From a checkpoint of a small image classifier.
Model: activation silu, depths [3, 4, 6, 3], widths [192, 384, 768, 1536].
Training: muon at rate 0.015, 9400 steps, batches of 384, held-out accuracy 100%.
Rows from block 13, named by matrix and row number. Each number is 128 + 32 x the weight over the matrix's rms, rounded and kept within 0 to 255. All counts start at 0. Numbers have three digits each.
# short1: shortcut pointwise conv (model.blocks.13.short.1.weight, 1536x768x1x1), inputs 154-307
short1.1218:136134255104124125126133167100119124149163153142150157128148143130084179138118125126110135144192087148158171098070019158119151083117115130100133098113101106135124060125116186092158138106099132255113109232140110156132168135108113126164157144126160138129122042104086125114140129128160172103139107096102109142138095164157089170139150149119110138113148104113223145138202148131099141124122127121133113088111129105154138139074129147106149084117221124130131129105097255
short1.1219:139135124088119109143115115150105174131107147099139118150121138141115117120142107139166061124142232154112101092109133090130146104133074118109102134134127141114121113126105114138101141127110115114144203136123129148098133147179133112121132180133118129141116139131137120110155094129118112158141125110151166174131130138101134160137135131088098130094137118119160144144124125144089152152116160133124141121121153135145144141115145110138137110124123096140145181142114169
short1.1220:123139117116129135116136133107110211125127127122124123142116116133113117091119120140125131120108112140118090135140125138106179120132127122179164122121135112103130125154123139109155140109120143147119169118124135121135130114114127123120112118124122115121130154130123117105160156123129146109136124146114202127135121137101123124111139119133155186097130116128126118124126109130111150134118150125120128151148120129147120111113124143126105113133121090121123116226117149
short1.1221:135105066113129145130119184102090141118104153093150203142076139063104076165136098200092135158187028123148117132214093104155145110120121106072106050097120178109146103139062102143128087051151123130116072100072255210130105114081133152128214102143143000144124000135098124139161140129140153070106096121106097118079018189148122068171125128153147136166160074112135162125255214097072238156218117096090138149085128092130114154107128111209137080147101136158118142124132255
short1.1222:090124104113114116107161104104118108141120089124098109104097153132135119128097158125112143131133139126120134132158139084136145138119134149131129153113140135139128133119108114156124151145135130119129106149134158159118086135113119114136121142135135100114105147137108115135188104108121122124148114130135139142101139117137159113135102111124142132131138129102125116152165159107117129118156124157116161091125129111137128120129137151111118111148137089078126161120147254
short1.1223:152131088117118126133119126130118139125107131112138113150128130131116200135116108133092136125168140110115132061147100082127128005143197115134109167121137118132121096113095140070123130067130135115083102166162097128135152138071105130121155105124121171125103135167096117080185132124131115122122141182112111155153075126142110102125124125126183080136103132104148120087104143121116113083167125097143159223138127255119104143115126125122128133118092134148131131118106131
short1.1224:131154144130112116123131136123115145105117118130112127123118130151122122128130135122141058132126139136122125129111130142130122129128108124113101116105144144087129123126120123123113122116107085134149143105209111122104137127148143152128144129138123113112137139129133122121132125147117118126120120128117171123137123123100111124135127123154124170088171139177130124130134136125120134141123144117118129134180091122103125133139119107131123131116128127134122114179149109
short1.1225:154151114139103201127133142131130109146075100140145131132176122127122134142103130077126158135123233169144122147103147122128120090124144132169142086168115094149145196147128144119162141149090155139124088132099136156131112105094061088122133121134152100095132121119147120142083128124149098068121149085106122100147111149145115137150132146090147149137221160216087134149118058148124228149119158123137137111239180160126148130088096119136134083159133093157136044142158068
short1.1226:170129115124132169144140135133131109101143125108131117128132155127129141128140116161126136134152129151145078139138154069136151129145171113135136149118080123120140135111111092146134134121142134120117130209083134142143127097122154144134168129131129134095134131099246111090137103120114154105153126063108121150086120130130109134113131130118127136153172128214114121148161125112109179124139127110106176112180148087114130147088130167164128131122112124150127114133122159
short1.1227:130116137151124111135087125113130121126126135142132122129139152130093100116114145143142148122136219102128148226151149096122144119119115131157126106124131128135123124160124135125139126136123136117123093121143138116129126123130099164112158132108121141107126150090128089140117095143127134103141137138099138116124091131143143129114130137107125133138107109110137121138124116127144162109099129161132187145135123118117120125130125111144130084132151170135129097116124090
short1.1228:106114134124120114115140140126131120124117114140127154135122122133137118136129158122118146140111120135126127123098119121133098132128122137096135107096128130113116138128116130145120123138153117136125115108123204129104143140120133095130100158126114107140122117142134136130145135121128143126123084111107138114109123114129144115094122130103145139144113127091151125100118130133109134148140120137084127141083120115116125139121109137124128120129107121139113151135122128
short1.1229:136128128137115090142108122143125144116145124133130125125137134128224160153136132129112156123128117097124136255130137125088152255143148089148111128121120087145123128120090109126106143129130136177127129184142118129125119127133116104121131161148140121120118174116131109130168105113123122159127147107124088123133121143136151137145102112134100118136142146103152145137120102148113116116127129116147187134100112105133117175088137143117142143116139119067130149111091113
short1.1230:144132124127130116129125135116129132131117118134120120119112136163135123137116105115123120128127124122127132123108139136120119130128117130125121130126139122146131129125119128137128125120128121133146119112219127128113138141122126117129122135130139130140119138135130114123126132124127125137130124114122135134147108119130126119122123123150122121110158144179128138129124136125132116139126122120130117130185107137124119128137134130122123131127127138136114127133137106
short1.1231:145106102135121099156126117120121106118090102132148198152088125091114119111119157202149137153255016132143148161144197154160130145137176119122145119100136130157144059136114092050147156114116121122145083130085210163147120117083035122136178153116146061148132073136140135103086152085127124108153133190107111168122121160146130127108136142120143091152123131094141116135126109123106148141189132145068149176070126118159141089096098106159135146145107076123105141117101079
short1.1232:101146095142137119128138180104107044176160112128125060138133111129088137161162048117034154152193177131131169128157118209126120108112186087101114101154113134125118236071114084105137162108190167090145114125169046235144056120102132151139117119128120086178079002161117117123179061188125049122156154194117129096137107194169100067081146114177110101152151159129201151092140103103045072115140125048181104093119111168173127152170109093087130122153165140140126151099134255
short1.1233:167107120152146074106077137118138122113081101159146111142144137148211098137161100069107133145091194095113152255103135104104154255149094126156127064179126123144128138123087083144144145164112161114128052129112141128079145122117129147118146106108123063136127114091100096172101074174141148076132155135099125095125140145139107152121115153109122107136107139134097118116137133147117255087150126108153149114123108154121133142162137101118136102147091150109133095145100039
short1.1234:154127138119122113142116146138136116102103138132134144105142137124120159114117132105146130136043161137127115132204166163135119096140132160123128090138116142122124114187140132107128155126140132095161130151122138108116118156110126138141103070148101124126119082131099140124091115116126111111132124111119131148121145125147129081143150125100143127118127136128127114100126100104126151118101120123122122117117134096129123134123136150143139130140092134117119151118125079
short1.1235:125132140133121125119130115129125134121146135134140138116134115138135134120135125121133101127139119141135143123128115127129130111125119132108118125127123134110117121127113126139130120129120115221120165169116128123121120131136127131130139132138118128130116126124125143128127130138141127134111139126132158138125119126125117126122144132128117133103126130114154136130137112133128124130109131127133131114135125115127134141121137137133124164137212118119129108144125108
short1.1236:134148133123127111123135129141133131141120132098129122150143130133129145133110092087108115138103126108133142093130134099134142132138136138132119141136113133133140160148118117115123140128182133129126108117170121130122136107109115139134110138125109126126120104133095139131168153134105093154117108120117137127124146118133137099142117124175128130135143123237125134105110156150138143117114132138136104137161143164133131118127113125144117113116119137125121089131138149
short1.1237:129143133136135139128109093188149124086100145120143101126166120136097126133132149022136134138110193123113103139169109108140148174106151116138128141178101123143150040178117121091133149190193142125166089117116098139187135104115160110124098118121128129122102095146103175146148141113136094185155140117105132113161080116142126112149121139166138133131114147135141141114131054181131255122141114121118138109119153209117136108121066142148119182142112111163126122147145180
short1.1238:131140128134144122106130144129126096126118113129128132124074133169129141130131125094144087134109131133117140099124166143128153124116131118097111133133151151121121138131116125154110138113123093141119140127222120125137160123113100124115110153157104124150119125149125128132120157111137125147129106120126130127140127131120142141132149109150124126086177131219132150125100131122113123132106119130131123136189099124116132127140139141139126114112129098144121085161145080
short1.1239:141123255129129119153114103113124127136180129145135128108125124121133150134128144117116136134124118139139171122127115107126136098120123111136116129095127109137133141128101142114112129120129127255116104186121115117113136108127149140118142115150118132147111123121111134115130116124150126130112149123118108126110131130120124142121114129098073117118130133128195151139143115139112118112111104129148140103118114118128122159082143150109129164134255149128111118130080118
short1.1240:121107105134121127132105079155161150133137127117133071110150125073105097139129117114126121140165106143117085066115110097138122065144120123112132158163136091113134099120133108114124116119115137079145104151131160109106162135110119179155121133088128136138142106129116134101059096093116146050119118131151116113154145110123146184157101108115092155112116136114133138128136104123138120119206113131143113120079150196135137111255127106134130137100098155140113143103124093
short1.1241:084142138123128124153111132126129175128114130129155120135152121115129124131133154158128086128150107146134132237120119081115113171121148132183126171115128131087121150146124140119123145117204111091144197148108178124100128131096087121134136118131140118121116139129135126122154143121125088096115106112130169122125125124096144131128177125111130123099085124100133153105134134108086151136133149113139198128106137210099132150157108106122120103123150081145124136217131180
short1.1242:132107093142129155130115132147120113127094150108128128120125128122116101127139147150155134136128156137131027095171136048141132119139165109129142165123079142143128123110123113161107112164147149097151154255158132141172119148134115117118215154160146116132136090138064131134119089096080133089122140082131129132112121141130099133147124125155168113145177118155109133123146128120121085112172099110109173126145188137130140123134121098130138130128127112124117154134144209
short1.1243:155138147161108135146105148122142116193119146130139207150140156128108126150139107156098122147161118148144130106111095112151120125098101183115137127117129126127136067133099107149127140132149129120129119130129080200116125110127059168100153121118139150130094058117117128119102125125116138105150128132158119084147125200162086124073134142147113107133120116110104137118098071072142056118131131107141098107098126097182146158101114119151160125094115154145144118103143134
short1.1244:141137120114128108135150110136128161120121151119128150137100126118150127112130107102169063137114195149137097161103080100114116160132097126103116132136126173111137134117125123139120130135102102103122222114136129147124124116182111127104186127118123125146119125103137120134136154112124157116135120127136165076123133130118082164127174151168106133087126125101087125145150104120106144140134164136140097135091096130138145125144138097108126119129109121151139135175121154
short1.1245:171108127100117084134108085144085120136152142121096137105133169113138118143128153255131124139155110153154133103176068255157128109135163140091134073136127096140135228109084125080120120098174114105146062112118182191077128111131126094150138127141179089142144112126123103124051104117135135063123113158103119091066122145151050173067100145198112102152127099108174125120164205082114064101140115126085163136115122145150125159148121135131126147133148071160121162144144255
short1.1246:122084111153122126103072115171153113133124130111140109176112139150095102107129107229132127146150182153147065114130101177149132130147097137113123141142086210113128177088112122161126149149175137118133105150116103182075115122126086123128091166145137113113084058097137146074076063107079127183135132252150103084085129143145133142142145149230148075163113107108111104184083118137126113110124110090144124088126136070179144159149146124255145112108121108158140212125127221
short1.1247:084127131149118089130096117126157137129152128148133118126139117125074110115133145092130123121084235125133138167159122117143134126139118096138142155138135115142137117091117115140105148132107156119154081132149148126148164129138117131137175117114127085135116100125128107145100105119131119131145134086137147136112100141151131164130123152121110120135136120117138129161084138149079217123131117130150112114123154125097144140129122126160141092131142155138151188145136161
short1.1248:133132101127136136123119123124112137139111130160112136141136127117122153135118137074127155119118103123136083102115145078116127143133136123141114130122125138123111159125122130102156117087119144132116115174123146119121138131155117147134113142127122137134136119138108140112101103114095111123135131117126100141104154135127144113106123128122127144139131123145127134124135106120127137104152111123131129153126155172130119099224131164118132165129080103130116124099137103
short1.1249:133140115123141140148130121145107117142121140114137153125144111112135117130124114159120131111065118136122097104134106067132136165127153118126142102163110159118117086124123128171102177121111153134108112155132117132178102135094129118107196118154160137111113128140048134105141141097101139093151126097115127123133114123123159138169131108148171142129139117120101139133136133136123107143156127120110118140105118056128121141050108131161141121115143091161088143116131167
short1.1250:128118110120121112121141122122155114128144155103141121140106145129101153123118130166130134122162084111131122074114060138115134128126097111110105166048114081122137190111116114130143192110137143136172070113140125109131100091136151176134057086146135063152136085163135125130201112116115105153135140152140107120198124114128193090173115115148116086119143145112133108149102222167119070128170143135131104093111125084138107142115114139090114135138094120118133108139138021
short1.1251:129096152123116093126110123142123117139113107147127098141163129133133131126134096111145141149125108113135129194144133113123128210113119141136136090156108125124136089137139129127134124106168118116129136211120157153101113134147138110135114146104121115139132157119124117109129074123085127127135088117145110135087130119149139152138121129163127124145090109080131135148118108108134130114132122134111138110092127118118138100114150130129126144130084097122113115122145138
short1.1252:133135133130136134110113111129145100140107135117135083121111135123130116133135137118106135150061131137140137115131130121125133135136125153122133110129090133123139064127127112122118152139198134120113102116127131140115120100108138134135097146146111118125124057125112153139080117147126136144143135109134136112122146130119125140150136127142119103136133112125126129131104134130132123116116121092115105127116137132121130110101160140255138143130129114137126147126126144
short1.1253:159114130136122112118143125117130197109124126100136124141130128094157127101137150107183091137133131131113104098120154146137097126119117098113111119120118112102129101116120123128110109146117100115126168131185123110087138130162150132136129132142113126131134138122111093130147121140116141152141112146130139147114113118092129137133129117091138113074170104164103133127138177117115123137122142132133108126156136115099123116140131111151120101132125139140141119154126091
short1.1254:124137145127129130128117131148131127117138128120130164144121145123117107121153113142125136148201217133137162111083091076136118107132059133128125129110133139141125059118123121140134131109099139118098125200125128120131116131138123126140092116091141134147104106069243134138154162133147135094142150161134133139086108134129157100121129128117137126133128134114124117136121107130106112124092068130126109087110118101104137192132133137073119126121190163131138133106089127
short1.1255:110116146138149155120106067172154161124114148131114141141123164119118169169106143136138089127162097137125125122083054106121165103135151141120107108113130162113136090109144126142046153147226105074149181151124115211116125133174049140151223151129122184152067178133119209102144145149136176148108136104028190122111127229120154144215136137185087152086078130114096140144171058104116107108199156085113115124149104104166117073088084108128148138109116058144136118158161255
short1.1256:116107115130128110132131123117116128142119141135150116153125134108109103125097108087110133133122143150121168075104089131112127116133134139135132115105123144138132167147127156148109143136131113146114074185185113130106111122124101133116145125130111093148143135120126105132147164145139124114104127124138109087114144111131090128117111133134137125110163145210097131156151141147138127100136077077135120114214128139147125152146138119087109108116202124161128157154090095
short1.1257:134160062124074220115126146119146111126075119139163114120116147096103180151110138152115147121048255162158159138138136102145165105105161135163129118167122053141155118162132147089118142108106148237116100176032184146104151126111068115144111061111139105105133072104059081140074141129148100109162111127119131162116124158147143128115140140079091153113105126255141165108133077139109255104104132129149135142255119112115134152125112154187119105144174122161163031121109177
short1.1258:144176059118114146131165255183065127130090178093182191169142169076063084090104082083111133124205042107121133147022000112153177080169118110068190038189127112123126000090067024202133076096089158078091000117085084106162065145078130164105186000090109000155050000152085186155140116162140186087177151156151123062137000149160111091176150156180092123101107062113041064016103146140070169102195150096163074181073161057255174192070147112182198037115098007170130149068135255
short1.1259:156121104118118108089094157115177109157134131132123168147084157139077126123118191255129141134013123157138145098186168106170138089129118138090141055154150165119135000140149097098136102120146125118093103118202196165187098119134065132154124203121147073130147019117119105152166096117146175109104091104129104109120139116142149156175123135138134126099156135255093120144097158108172096104184145126094047121255099069179149095120118156071149102115112070153139098109114108